config.toml
train_examples = 97500
text_encoder_layers = 8
beta1 = 0.95
Rows from block 3 of the image encoder of a small contrastive image-text model, named by matrix and row number. Rows with one number belong to one neuron. Each number is 50 + 15 x the weight over its row's rms, rounded and kept within 0 to 99. All counts start at 0. After the name is the row's rms in percent of the matrix's.
After each neuron's rows are labels from the 100 images, of 14848, where the neuron reaches its highest value: "strongest on" is what is common among them; "patch colour" is the nearest of a few named colours to the mean colour under the peak. Only what is clearly more common there than usual is listed. The data: scattered letters and digits in many colours. In brackets: how many of the 100, against the usual share in percent.
# fc1: MLP up (encoder.blocks.3.mlp.fc1.weight, 384x64), inputs 0-63
# fc2: MLP down (encoder.blocks.3.mlp.fc2.weight, 64x384, transposed), outputs 0-63

fc1.316 101:50 49 40 46 49 23 50 30 53 39 42 47 64 52 65 32 40 35 48 71 64 59 40 42 27 51 41 63 48 38 61 49 56 50 91 50 10 52 84 33 50 49 48 48 50 76 40 50 41 34 17 34 51 67 48 60 66 33 43 43 41 41 20 28
fc2.316 154:52 48 51 40 77 36 48 17 51 58 43 46 67 67 84 50 66 42 59 60 70 55 42 42 56 72 50 52 36 30 36 61 52 50 48 46 19 50 52 38 49 60 66 28 50 63 46 60 45 21 33 54 38 46 60 66 78 14 72 36 20 53 36 57
strongest on: yellow (92 vs 19.5); orange (55 vs 19.3); pink (44 vs 19.8)
patch colour: brown (84 vs 11.7)

fc1.40 103:65 62 09 57 57 80 25 52 48 51 68 33 20 51 21 54 28 39 55 42 31 51 07 43 49 65 69 47 44 52 40 54 46 55 49 52 57 64 33 54 71 66 21 51 32 46 43 47 54 46 27 53 31 51 46 48 47 53 50 38 50 76 68 49
fc2.40 093:50 33 59 27 40 00 40 44 52 68 70 35 49 42 49 46 59 38 43 65 59 58 52 04 50 50 51 51 48 33 52 36 51 59 51 48 75 48 54 67 59 50 54 47 59 56 54 50 45 42 51 52 65 38 22 45 41 42 38 60 38 43 15 64
strongest on: brown (98 vs 19.8)
patch colour: brown (54 vs 11.7); grey (37 vs 3.3)

fc1.133 101:56 46 61 50 66 44 44 57 51 49 51 49 43 33 50 51 15 27 44 30 50 45 52 46 40 54 50 48 20 20 27 51 62 65 21 33 50 86 25 44 37 95 43 51 45 44 78 63 55 50 51 51 09 51 60 61 54 42 50 48 50 51 37 50
fc2.133 100:47 49 62 49 33 56 53 74 50 41 63 70 98 43 65 50 99 51 58 76 45 38 53 50 48 49 50 78 58 46 56 33 47 38 50 50 45 46 70 50 52 32 43 50 75 64 43 59 45 68 50 24 51 35 21 53 62 49 57 50 56 53 53 29
strongest on: purple (70 vs 19.6); blue (50 vs 20); brown (47 vs 19.8); black (41 vs 19.7)
patch colour: pink (54 vs 19.6)

fc1.305 098:56 61 43 56 50 68 49 68 37 50 59 53 31 50 58 50 72 35 44 52 51 65 71 31 07 59 51 63 40 50 31 58 47 48 48 70 76 35 52 52 50 83 54 45 80 58 59 31 57 51 52 71 40 50 51 53 64 23 44 34 78 93 54 38
fc2.305 083:52 53 64 52 92 36 53 33 51 66 53 56 64 55 41 50 34 61 61 14 44 32 48 50 64 37 53 33 47 21 08 39 49 67 59 41 44 63 65 35 42 38 49 51 50 49 51 90 50 45 67 52 49 26 31 48 43 47 36 76 52 27 57 44
strongest on: pink (70 vs 19.8); white (48 vs 19.4); orange (40 vs 19.3)
patch colour: grey (51 vs 3.3); brown (39 vs 11.7)

fc1.8 093:38 24 55 55 57 52 51 54 42 49 51 32 51 76 64 45 16 60 47 34 51 39 39 64 22 45 32 54 36 48 66 66 38 48 60 17 90 61 50 49 69 60 24 43 50 65 53 47 55 46 47 67 47 59 50 50 48 61 50 60 84 31 58 10
fc2.8 092:34 78 50 48 56 51 59 54 52 30 52 62 47 61 48 49 78 58 44 50 47 63 47 26 70 41 54 53 65 44 59 73 62 53 56 55 20 55 73 51 50 61 69 52 49 51 51 21 58 50 69 48 85 22 57 50 30 14 63 53 50 46 42 96
strongest on: green (79 vs 39.1); white (44 vs 19.4); yellow (42 vs 19.5)
patch colour: green (35 vs 1.1)

fc1.39 102:72 26 65 47 30 72 63 81 41 63 69 59 71 43 66 49 31 48 59 46 42 38 50 48 60 46 85 56 54 38 33 47 52 50 22 44 51 48 31 75 50 77 52 45 71 48 61 43 41 50 53 26 50 76 50 51 24 53 72 17 36 48 60 38
fc2.39 101:54 43 49 55 03 49 61 52 51 54 35 47 64 63 45 34 32 22 50 51 65 60 35 38 44 54 38 76 67 56 55 43 64 19 69 41 49 51 44 50 43 49 30 76 51 50 20 35 51 76 48 54 38 48 60 64 63 52 34 59 44 75 07 49
strongest on: red (98 vs 39.4); blue (45 vs 20)
patch colour: pink (81 vs 19.6)

fc1.338 086:47 60 54 70 59 50 47 47 28 53 43 41 79 56 49 21 32 34 58 30 69 33 51 48 44 50 14 50 19 50 41 29 67 12 59 25 50 52 51 53 34 65 41 46 42 53 43 48 34 63 41 26 40 66 48 36 26 34 55 38 54 21 33 51
fc2.338 076:44 12 48 38 31 46 70 48 49 37 78 62 47 56 93 90 43 81 38 55 53 49 32 30 46 34 66 49 82 51 52 77 36 50 29 57 40 39 36 48 61 39 50 54 50 49 51 58 49 55 71 49 47 47 34 46 51 53 38 66 48 71 60 40
strongest on: teal (77 vs 40); black (61 vs 19.7); blue (61 vs 20); purple (41 vs 19.6)
patch colour: grey (32 vs 3.3)

fc1.130 072:50 50 54 26 50 41 62 51 61 51 36 42 68 49 61 69 40 82 09 49 28 77 46 69 50 22 55 05 55 48 51 34 49 50 61 48 51 43 50 55 51 17 61 57 52 48 28 45 50 36 52 13 55 23 46 56 57 54 53 57 50 64 61 42
fc2.130 093:55 49 32 67 46 63 48 49 38 53 43 62 50 61 60 55 59 51 51 44 47 51 53 58 48 59 50 00 46 63 54 57 40 50 51 23 46 44 52 61 47 99 48 52 50 47 21 44 79 51 58 62 42 32 49 31 29 54 37 52 49 01 39 52
strongest on: teal (91 vs 40)
patch colour: pink (57 vs 19.6)

fc1.147 101:74 59 49 46 46 42 45 54 48 36 50 53 57 68 15 45 50 62 73 52 45 59 64 48 46 52 67 84 50 50 70 49 36 43 81 50 62 52 53 52 40 87 36 53 57 43 22 51 26 69 49 62 51 67 51 42 33 48 33 49 89 75 76 62
fc2.147 114:79 76 43 45 50 53 75 43 37 50 35 47 47 51 86 50 60 49 49 76 51 41 49 34 44 49 44 91 61 41 48 72 08 50 07 42 46 43 57 43 55 52 45 56 28 57 82 53 50 41 69 49 54 51 26 50 41 50 45 59 56 45 42 43
strongest on: pink (69 vs 19.8)
patch colour: grey (60 vs 3.3)

fc1.353 101:49 46 49 50 63 58 81 16 39 45 37 48 59 27 46 70 39 34 63 74 45 52 51 66 51 79 50 13 45 42 51 13 40 51 50 83 53 59 48 55 51 76 43 34 45 50 60 41 66 38 24 74 36 50 52 51 71 65 52 54 40 37 57 32
fc2.353 081:53 70 46 54 51 69 14 51 49 84 57 48 55 41 36 51 42 59 51 46 36 47 30 44 51 34 14 74 43 69 47 58 23 26 52 55 15 48 51 50 50 27 43 51 72 45 48 65 52 61 51 74 59 70 59 68 23 43 50 39 55 59 27 68
strongest on: black (88 vs 19.7); brown (47 vs 19.8); blue (45 vs 20)
patch colour: grey (67 vs 3.3)

fc1.42 083:83 51 50 67 43 55 53 86 60 43 81 34 51 63 44 50 44 83 57 25 61 66 45 50 27 46 52 48 49 74 84 47 43 33 51 47 56 56 62 22 72 29 50 48 48 18 28 50 50 43 44 47 50 50 36 46 54 43 48 50 50 50 47 13
fc2.42 065:52 26 50 50 48 60 44 33 67 46 46 45 80 47 50 35 41 52 55 48 40 43 38 82 50 73 66 14 48 44 21 51 32 56 82 61 50 38 49 55 75 49 19 71 63 72 57 51 50 37 48 92 48 56 33 40 50 55 47 47 50 51 41 72
strongest on: brown (99 vs 19.8)
patch colour: pink (49 vs 19.6)

fc1.56 117:26 77 50 50 08 49 62 40 42 59 51 41 60 46 37 36 67 51 55 39 56 57 51 88 70 51 72 67 52 44 50 57 43 52 57 45 57 52 49 44 38 65 50 31 58 91 51 33 56 53 43 49 44 99 53 52 59 26 49 49 59 55 22 44
fc2.56 145:50 39 52 50 76 47 41 70 29 36 44 49 55 74 99 62 40 33 47 64 51 40 39 21 33 51 74 53 37 67 64 26 50 52 55 50 52 52 58 46 42 50 55 61 53 65 47 76 37 38 68 64 52 21 47 50 71 56 56 47 34 58 47 76
strongest on: yellow (98 vs 19.5); white (51 vs 19.4)
patch colour: brown (82 vs 11.7)

fc1.300 087:49 02 52 70 56 44 48 78 00 80 44 51 54 51 30 51 55 37 74 34 53 39 54 33 44 60 50 48 46 43 48 45 70 51 53 53 79 56 50 55 51 50 49 61 57 45 25 62 49 53 43 53 68 44 47 66 49 41 70 53 46 49 25 35
fc2.300 097:55 99 44 68 54 37 58 50 66 23 45 53 41 23 71 52 49 38 43 57 52 60 58 53 60 44 56 51 53 50 55 53 23 49 29 25 31 61 50 53 49 50 12 53 31 47 45 50 48 50 79 41 10 50 30 40 67 54 37 38 51 62 61 49
strongest on: teal (98 vs 40); white (41 vs 19.4)
patch colour: green (80 vs 1.1)

fc1.348 102:56 52 87 50 49 59 50 50 36 62 50 48 52 51 31 58 49 70 05 57 36 49 38 57 53 54 91 73 54 46 31 51 53 73 43 51 51 41 54 24 35 57 77 65 42 61 63 59 50 50 36 46 43 35 51 21 47 45 30 51 66 35 32 84
fc2.348 095:35 52 52 52 36 67 24 14 74 48 48 56 41 52 85 48 13 48 68 48 67 47 47 52 53 51 53 54 47 50 88 53 67 35 43 67 50 21 51 50 74 46 50 19 50 53 55 25 50 50 47 53 51 50 64 37 90 43 39 42 54 52 48 40
strongest on: green (84 vs 39.1)
patch colour: brown (28 vs 11.7)

fc1.165 098:22 07 59 50 50 50 61 26 28 46 34 54 57 37 62 76 50 45 26 67 36 50 94 53 49 71 62 82 57 48 62 54 50 51 43 52 35 33 50 48 80 50 46 52 48 38 49 42 57 28 66 57 46 50 55 28 21 50 48 51 44 68 51 49
fc2.165 084:60 66 33 56 48 48 60 61 43 50 43 13 56 99 63 26 54 49 54 48 70 49 44 49 50 36 55 65 44 40 52 53 51 16 48 45 45 61 48 51 45 51 45 68 39 49 04 12 81 59 67 43 46 52 44 46 56 54 43 41 47 62 49 49
strongest on: pink (85 vs 19.8); white (47 vs 19.4); orange (41 vs 19.3)
patch colour: black (62 vs 36.5); brown (36 vs 11.7)

fc1.261 068:28 54 49 52 33 52 49 45 68 56 50 42 28 50 55 45 61 46 50 54 63 49 58 53 55 21 52 52 20 33 65 20 47 80 50 70 31 50 67 40 54 53 54 61 21 65 66 22 23 48 50 66 57 73 47 72 76 33 25 50 50 69 24 52
fc2.261 070:47 54 50 73 46 43 72 21 44 77 56 48 71 48 50 42 50 50 29 82 53 32 40 60 69 41 49 45 57 37 55 27 37 00 53 48 57 50 52 29 66 49 50 50 55 36 37 40 72 24 60 65 42 32 41 50 29 50 69 45 43 69 48 52
strongest on: yellow (88 vs 19.5); white (47 vs 19.4)
patch colour: brown (54 vs 11.7)

fc1.367 103:28 50 69 48 92 33 54 50 61 63 19 49 63 25 74 48 36 51 50 47 58 50 47 59 70 24 53 38 46 35 50 33 55 53 66 48 59 50 32 50 37 35 42 50 50 29 51 74 49 58 47 47 52 91 50 22 51 52 36 17 74 59 40 50
fc2.367 084:98 47 52 58 19 52 39 62 47 52 71 52 42 50 42 50 75 55 88 35 26 62 52 47 27 62 56 48 51 92 40 42 33 54 35 50 27 49 21 54 47 43 66 58 64 53 50 52 46 45 32 47 53 31 51 57 49 57 49 81 49 37 56 50
strongest on: black (97 vs 19.7); purple (47 vs 19.6); brown (41 vs 19.8)
patch colour: grey (83 vs 3.3)

fc1.270 080:50 50 47 48 40 50 50 56 29 41 43 73 52 41 51 55 50 51 38 35 26 34 36 57 49 61 19 35 36 44 38 50 99 56 82 43 54 68 47 57 57 41 29 47 99 66 48 45 56 62 50 49 59 49 52 35 50 51 68 52 47 71 42 75
fc2.270 102:51 51 48 63 52 52 49 66 55 55 61 41 40 62 48 53 60 72 61 55 67 74 34 36 54 47 60 48 51 51 43 60 24 51 48 35 54 50 55 95 50 79 52 53 00 39 65 72 72 58 53 50 57 62 26 52 52 50 74 60 56 35 33 16
strongest on: blue (75 vs 20); black (42 vs 19.7); brown (41 vs 19.8)
patch colour: grey (36 vs 3.3)

fc1.96 108:24 27 15 69 40 60 75 50 65 48 62 61 50 75 53 62 53 48 96 77 50 49 49 62 43 51 51 47 53 69 60 24 54 72 50 51 42 78 57 60 58 41 81 28 49 50 46 35 51 55 61 43 45 38 50 46 35 56 57 37 36 50 38 77
fc2.96 095:80 36 52 63 40 34 54 50 34 61 51 51 41 59 58 52 36 65 35 05 67 49 54 45 66 52 47 64 72 47 72 59 35 65 14 41 53 24 50 50 66 50 48 85 23 35 38 43 52 26 38 43 53 56 50 52 44 53 39 81 66 58 59 62
strongest on: pink (95 vs 19.8); the character M (39 vs 9.4)
patch colour: black (84 vs 36.5)

fc1.280 094:67 44 64 50 48 50 48 55 33 58 90 38 48 48 44 52 55 50 53 52 41 08 65 80 37 67 50 52 50 37 49 69 47 38 50 61 55 44 50 43 51 42 51 50 48 51 47 50 00 50 60 51 45 16 50 67 73 41 30 60 71 46 51 50
fc2.280 083:50 62 37 41 54 64 32 51 85 30 15 74 44 46 50 50 54 56 45 57 52 94 48 05 53 53 42 35 23 61 46 46 52 46 30 51 41 50 59 55 49 62 53 38 25 78 51 41 59 76 26 53 47 68 64 52 33 50 53 47 43 45 60 52
strongest on: pink (90 vs 19.8); white (48 vs 19.4)
patch colour: grey (59 vs 3.3)

fc1.377 081:50 50 43 50 67 36 21 50 49 23 29 70 66 41 35 41 42 41 43 45 51 18 50 47 51 75 54 39 84 69 50 50 70 71 60 48 53 48 59 15 55 60 57 40 39 42 55 47 21 58 45 07 54 53 55 70 50 63 51 23 50 48 30 53
fc2.377 094:49 44 44 74 13 55 36 36 82 65 35 52 49 70 63 46 43 58 51 50 35 58 41 61 52 42 41 50 54 49 60 44 61 53 45 76 59 43 06 72 48 55 22 50 57 56 31 44 71 26 76 86 41 52 45 54 41 43 52 23 54 44 43 37
strongest on: orange (93 vs 19.3); yellow (42 vs 19.5)
patch colour: brown (94 vs 11.7)

fc1.359 112:55 52 29 25 50 30 67 50 50 72 64 47 50 56 47 40 66 60 46 63 50 53 29 80 76 69 57 71 33 48 46 36 64 64 34 51 60 37 48 47 71 59 34 37 50 58 27 48 25 51 49 32 50 43 44 97 59 50 12 47 70 51 48 33
fc2.359 115:48 38 76 52 51 66 07 59 42 45 08 50 51 49 25 37 23 51 53 42 45 26 46 44 47 51 34 43 55 55 53 61 50 33 39 67 45 60 34 56 06 20 58 50 49 50 57 41 52 45 13 39 48 53 78 53 50 49 63 51 49 51 60 50
strongest on: red (100 vs 39.4)
patch colour: red (89 vs 0.2)

fc1.226 096:50 36 54 48 44 70 49 77 54 43 29 49 12 29 49 50 51 53 54 50 27 30 73 45 64 40 18 47 50 67 60 58 03 49 57 57 43 59 22 47 60 49 49 50 24 57 58 68 14 37 64 52 50 60 50 66 37 50 55 52 41 49 50 74
fc2.226 074:48 41 19 68 53 27 44 46 36 49 99 54 50 48 65 36 37 50 44 47 74 58 29 30 43 43 60 54 51 51 49 62 52 63 59 46 49 39 64 50 50 46 46 50 62 40 65 42 52 42 52 23 00 58 52 50 40 32 50 52 51 51 84 34
strongest on: black (100 vs 19.7)
patch colour: brown (56 vs 11.7); grey (43 vs 3.3)

fc1.362 106:49 49 88 46 48 33 43 49 84 50 64 78 47 48 50 54 76 33 46 49 20 50 43 29 50 50 40 57 52 35 50 54 50 65 52 43 72 51 50 05 54 02 53 48 60 42 52 53 56 46 50 44 54 28 32 21 50 43 69 60 51 42 50 49
fc2.362 085:55 37 36 51 24 48 46 45 40 55 52 52 52 52 60 50 07 53 50 54 69 51 25 39 54 50 60 47 20 46 46 26 50 58 69 39 50 52 39 99 45 50 51 54 59 81 32 45 49 56 58 82 66 51 57 55 49 88 32 40 50 52 33 56
strongest on: teal (89 vs 40); blue (48 vs 20); brown (46 vs 19.8); black (40 vs 19.7)
patch colour: cyan (55 vs 0.4); grey (36 vs 3.3)

fc1.159 104:41 56 21 58 77 23 56 50 38 99 47 35 44 36 74 42 51 37 52 32 52 67 65 40 65 56 41 36 64 54 60 37 50 41 90 50 43 54 51 51 22 53 53 42 50 50 31 40 55 51 69 48 75 53 58 51 38 39 25 47 63 32 45 51
fc2.159 113:50 45 66 56 33 66 57 51 41 32 79 66 75 61 80 47 40 74 61 44 64 49 49 52 52 54 46 18 49 33 51 93 33 50 50 51 50 52 56 61 58 67 46 88 78 55 51 31 66 43 64 60 48 44 46 29 56 43 50 81 35 63 40 57
strongest on: teal (69 vs 40); yellow (42 vs 19.5)
patch colour: brown (35 vs 11.7)

fc1.125 088:53 46 49 38 26 43 51 43 69 49 52 45 64 23 52 52 58 99 47 50 31 58 51 58 86 54 71 43 58 47 34 53 47 52 43 51 39 51 45 55 47 38 32 51 61 49 07 48 49 58 90 31 31 46 55 47 44 47 46 78 47 45 78 61
fc2.125 096:51 15 49 65 37 87 50 49 57 71 25 43 50 70 39 51 48 51 47 38 57 32 48 59 36 56 43 48 60 75 70 51 55 26 76 45 43 47 27 54 24 47 52 70 45 52 17 39 40 70 47 79 52 45 50 29 47 44 47 55 46 49 46 11
strongest on: green (89 vs 39.1)
patch colour: pink (62 vs 19.6)

fc1.98 097:49 50 49 51 48 51 46 62 50 52 49 91 55 35 47 50 82 31 60 59 72 50 52 46 66 89 41 37 42 51 61 50 34 34 61 54 56 35 63 35 50 68 39 62 51 49 69 37 43 83 54 50 51 81 28 45 07 48 52 45 58 19 49 48
fc2.98 090:49 50 71 61 52 42 53 52 36 23 47 19 59 51 61 54 51 50 47 51 41 64 49 51 13 00 48 54 09 55 49 46 50 67 40 45 56 67 46 54 55 55 52 50 36 62 53 50 48 60 53 48 45 06 50 42 77 42 51 71 55 50 49 60
strongest on: green (99 vs 39.1)
patch colour: grey (81 vs 3.3)

fc1.264 100:48 96 89 52 51 31 48 48 46 38 64 27 42 38 55 66 50 63 66 69 41 48 44 49 58 48 25 52 42 56 49 55 52 20 54 63 54 51 44 31 33 67 43 50 25 33 40 50 47 47 43 51 56 41 50 65 44 49 51 10 31 57 85 70
fc2.264 121:54 47 61 55 56 69 62 56 34 66 09 47 49 53 52 42 74 15 51 38 50 75 68 72 60 44 24 41 46 65 49 49 78 47 40 22 63 45 48 44 50 51 84 50 53 40 56 48 24 47 32 21 51 63 53 40 63 50 67 55 54 40 56 19
strongest on: purple (98 vs 19.6)
patch colour: purple (78 vs 0.2)

fc1.252 109:58 39 48 42 53 57 49 43 51 82 60 48 59 60 50 60 45 29 51 49 82 56 56 36 63 51 50 42 16 47 37 07 49 60 51 33 49 29 53 48 56 23 81 50 48 47 37 54 50 50 31 52 59 91 59 68 49 52 61 43 45 95 50 49
fc2.252 093:46 63 69 68 33 57 50 56 57 50 51 60 61 52 35 39 51 53 40 46 25 00 46 59 44 49 49 37 61 20 49 68 53 45 62 54 57 53 53 12 55 74 13 33 54 66 36 34 51 50 62 50 48 45 73 26 77 47 51 54 35 42 54 53
strongest on: pink (64 vs 19.8); white (49 vs 19.4); yellow (48 vs 19.5)
patch colour: brown (75 vs 11.7)

fc1.25 107:55 68 58 69 53 39 82 09 56 45 28 50 51 33 54 33 49 44 50 56 50 52 50 96 65 52 73 55 59 53 72 48 51 52 74 78 45 55 57 57 41 45 53 76 29 95 58 50 56 31 47 59 48 50 51 34 66 52 50 48 52 49 58 61
fc2.25 082:54 50 40 41 45 46 53 53 43 52 67 35 53 98 51 54 42 46 64 91 66 54 32 31 67 50 27 66 57 45 48 51 33 50 64 36 52 64 24 34 65 34 85 11 59 43 42 29 46 53 63 50 53 60 57 51 53 62 50 53 53 34 30 67
strongest on: yellow (97 vs 19.5); white (42 vs 19.4); pink (42 vs 19.8); count: six (38 vs 16.3)
patch colour: brown (65 vs 11.7)

fc1.77 101:51 51 54 48 52 58 53 46 37 54 43 61 49 42 51 47 50 14 81 81 55 52 29 27 73 33 41 29 70 67 47 31 69 61 51 47 67 61 53 60 62 59 48 50 53 50 38 60 26 04 51 61 61 53 48 46 72 51 52 38 49 35 62 92
fc2.77 099:42 52 32 37 45 52 54 56 34 59 78 39 71 57 54 59 47 80 52 48 47 50 73 66 47 75 67 46 52 85 51 02 21 46 54 68 47 52 57 50 71 54 69 51 62 42 75 44 60 51 52 48 90 53 23 49 40 50 61 48 51 47 45 51
strongest on: blue (100 vs 20)
patch colour: blue (100 vs 0.1)

fc1.349 091:57 47 62 53 47 51 59 34 55 37 43 35 47 56 61 48 72 51 50 51 57 57 50 33 54 43 34 48 53 50 52 16 44 40 48 57 49 81 61 52 50 25 99 99 70 52 46 52 49 47 49 43 37 48 34 52 88 51 45 49 41 44 54 47
fc2.349 082:47 50 51 49 44 48 38 33 23 62 50 51 52 46 42 21 34 49 40 48 67 37 68 30 75 58 56 57 72 58 46 77 49 56 59 51 59 51 65 65 82 48 07 11 40 34 61 34 87 56 52 31 54 42 46 38 47 51 49 71 42 59 48 58
strongest on: blue (91 vs 20); black (45 vs 19.7)
patch colour: blue (41 vs 0.1)

fc1.41 097:47 48 72 59 50 75 72 54 27 56 22 54 48 39 47 50 67 55 35 49 46 52 58 45 57 34 22 60 65 50 48 50 50 51 61 80 64 41 58 42 04 50 52 66 50 33 56 72 42 70 66 32 20 35 68 42 59 56 50 66 15 48 62 34
fc2.41 134:53 40 35 19 41 43 23 50 49 41 89 47 55 50 61 46 24 34 47 59 51 73 37 08 51 65 72 42 32 50 56 38 58 50 50 31 34 79 44 54 65 45 49 52 48 76 51 50 63 41 51 55 60 37 40 24 31 26 42 48 66 53 25 55
strongest on: teal (100 vs 40)
patch colour: grey (25 vs 3.3)

fc1.290 109:70 68 40 62 61 73 64 49 22 28 43 45 46 87 70 57 41 42 72 50 87 52 77 56 51 50 57 49 67 56 54 51 67 39 64 66 67 35 38 46 48 33 49 43 51 97 43 60 51 33 63 53 31 39 40 50 68 26 50 50 51 59 50 46
fc2.290 107:43 43 59 55 49 49 22 44 65 46 54 29 56 36 41 55 58 51 27 45 29 51 05 53 28 43 13 44 63 59 50 49 53 54 54 80 50 66 48 56 55 45 60 49 54 44 63 48 60 72 12 56 75 51 69 50 42 50 80 66 22 34 49 66
strongest on: blue (61 vs 20); black (58 vs 19.7); purple (43 vs 19.6)
patch colour: grey (41 vs 3.3); blue (25 vs 0.1)

fc1.235 093:49 68 46 56 51 31 50 30 57 52 33 63 64 58 61 80 66 40 63 34 55 35 70 41 44 44 53 41 29 65 33 17 38 58 52 49 45 29 44 56 50 54 47 50 35 48 24 25 44 58 58 53 44 69 59 05 27 47 52 42 47 66 58 08
fc2.235 078:48 44 52 44 40 61 54 50 57 47 66 37 54 37 59 25 21 56 44 63 60 48 59 52 51 36 38 37 54 25 44 77 63 54 36 67 47 53 50 33 30 39 32 64 73 35 52 61 53 64 47 67 08 15 45 99 41 53 50 47 37 47 62 67
strongest on: green (99 vs 39.1); purple (42 vs 19.6); brown (40 vs 19.8); blue (40 vs 20)
patch colour: grey (64 vs 3.3)

fc1.282 092:31 56 46 44 41 50 45 28 41 77 37 88 40 75 53 19 49 63 48 39 69 43 29 67 50 54 50 46 72 51 46 15 51 86 37 56 50 49 48 49 41 36 63 49 48 32 49 50 45 58 75 09 52 60 46 68 48 73 49 40 40 56 42 55
fc2.282 103:40 27 56 57 46 70 38 53 54 57 47 57 52 50 52 68 50 30 49 48 55 34 59 36 18 48 53 51 62 54 42 48 77 37 75 61 58 48 49 48 45 56 50 31 48 47 65 51 63 00 66 66 56 31 52 25 52 37 04 49 49 23 46 69
strongest on: white (99 vs 19.4)
patch colour: brown (73 vs 11.7)

fc1.246 083:49 50 46 45 51 29 39 65 50 84 69 72 48 50 49 18 57 72 74 51 39 53 41 66 54 62 32 26 52 57 48 83 26 63 53 42 49 47 60 54 60 31 46 30 67 43 53 08 46 70 25 36 61 59 47 61 58 51 80 53 50 40 56 66
fc2.246 103:53 81 48 67 55 51 57 76 55 37 50 59 53 56 77 99 48 17 48 54 27 52 50 59 53 51 58 57 53 66 57 31 52 63 42 74 83 58 33 36 50 65 46 45 37 59 61 67 64 34 53 52 51 52 48 39 49 41 49 72 56 67 32 49
strongest on: orange (73 vs 19.3); yellow (50 vs 19.5)
patch colour: orange (66 vs 0.1)

fc1.95 084:57 46 33 54 62 51 23 40 46 53 54 49 56 17 49 48 66 67 43 33 60 53 55 49 90 50 54 50 30 68 39 51 50 28 48 44 65 54 75 65 50 66 46 35 46 56 50 13 33 00 85 47 58 50 62 50 53 49 45 49 41 39 30 50
fc2.95 090:53 34 41 46 51 41 65 20 37 37 52 56 09 60 48 21 41 56 47 56 48 49 51 30 32 46 63 48 55 35 85 49 46 61 47 05 55 46 38 49 47 40 88 59 67 51 59 51 56 75 55 62 34 43 45 33 14 48 52 46 50 56 58 51
strongest on: white (60 vs 19.4); yellow (45 vs 19.5)
patch colour: brown (48 vs 11.7)

fc1.236 126:64 81 46 29 44 40 63 51 21 64 53 46 63 55 31 17 40 50 53 72 46 51 63 49 26 46 70 61 75 66 47 67 52 31 50 62 78 56 38 50 20 47 23 46 55 59 43 50 50 56 53 43 63 24 62 76 56 50 59 58 53 85 49 35
fc2.236 123:54 50 51 54 50 60 62 50 51 52 47 71 66 39 42 38 45 29 86 39 49 49 43 55 48 60 44 55 51 46 41 37 04 50 36 47 21 49 46 64 46 63 51 64 44 48 73 51 46 52 90 74 57 57 55 26 52 49 02 54 47 50 68 78
strongest on: pink (83 vs 19.8); white (55 vs 19.4); count: six (35 vs 16.3)
patch colour: brown (56 vs 11.7); grey (42 vs 3.3)

fc1.297 069:40 41 53 40 32 62 42 42 42 49 40 59 37 73 51 48 29 47 63 50 45 50 78 54 50 48 39 50 50 40 48 61 50 51 44 51 30 39 69 52 24 79 41 85 53 50 70 38 51 08 19 71 66 53 51 60 36 79 49 20 47 49 73 29
fc2.297 068:58 51 49 55 49 39 49 86 44 70 57 54 32 45 57 40 59 52 41 50 95 59 54 41 56 67 59 32 45 49 54 53 68 84 42 15 31 47 46 61 51 71 55 60 60 52 45 60 48 64 51 50 43 11 75 47 49 54 53 63 47 90 37 69
strongest on: count: six (38 vs 16.3)
patch colour: pink (44 vs 19.6)

fc1.355 097:49 44 48 42 42 32 40 55 53 92 49 48 49 69 50 45 50 46 57 80 77 51 05 49 58 67 63 45 53 26 48 50 43 48 49 76 50 54 49 54 50 48 37 53 45 55 49 30 49 52 42 49 52 46 49 45 50 49 63 82 64 33 31 00
fc2.355 080:52 46 60 53 68 68 57 41 64 30 36 53 49 16 38 58 54 48 46 49 21 39 83 78 50 49 19 50 22 72 55 41 50 37 49 41 54 39 49 42 50 16 45 50 57 48 46 55 25 50 58 48 24 53 63 60 40 39 48 50 09 56 60 76
strongest on: orange (91 vs 19.3); yellow (44 vs 19.5); white (40 vs 19.4); the character N (28 vs 9.7)
patch colour: brown (67 vs 11.7)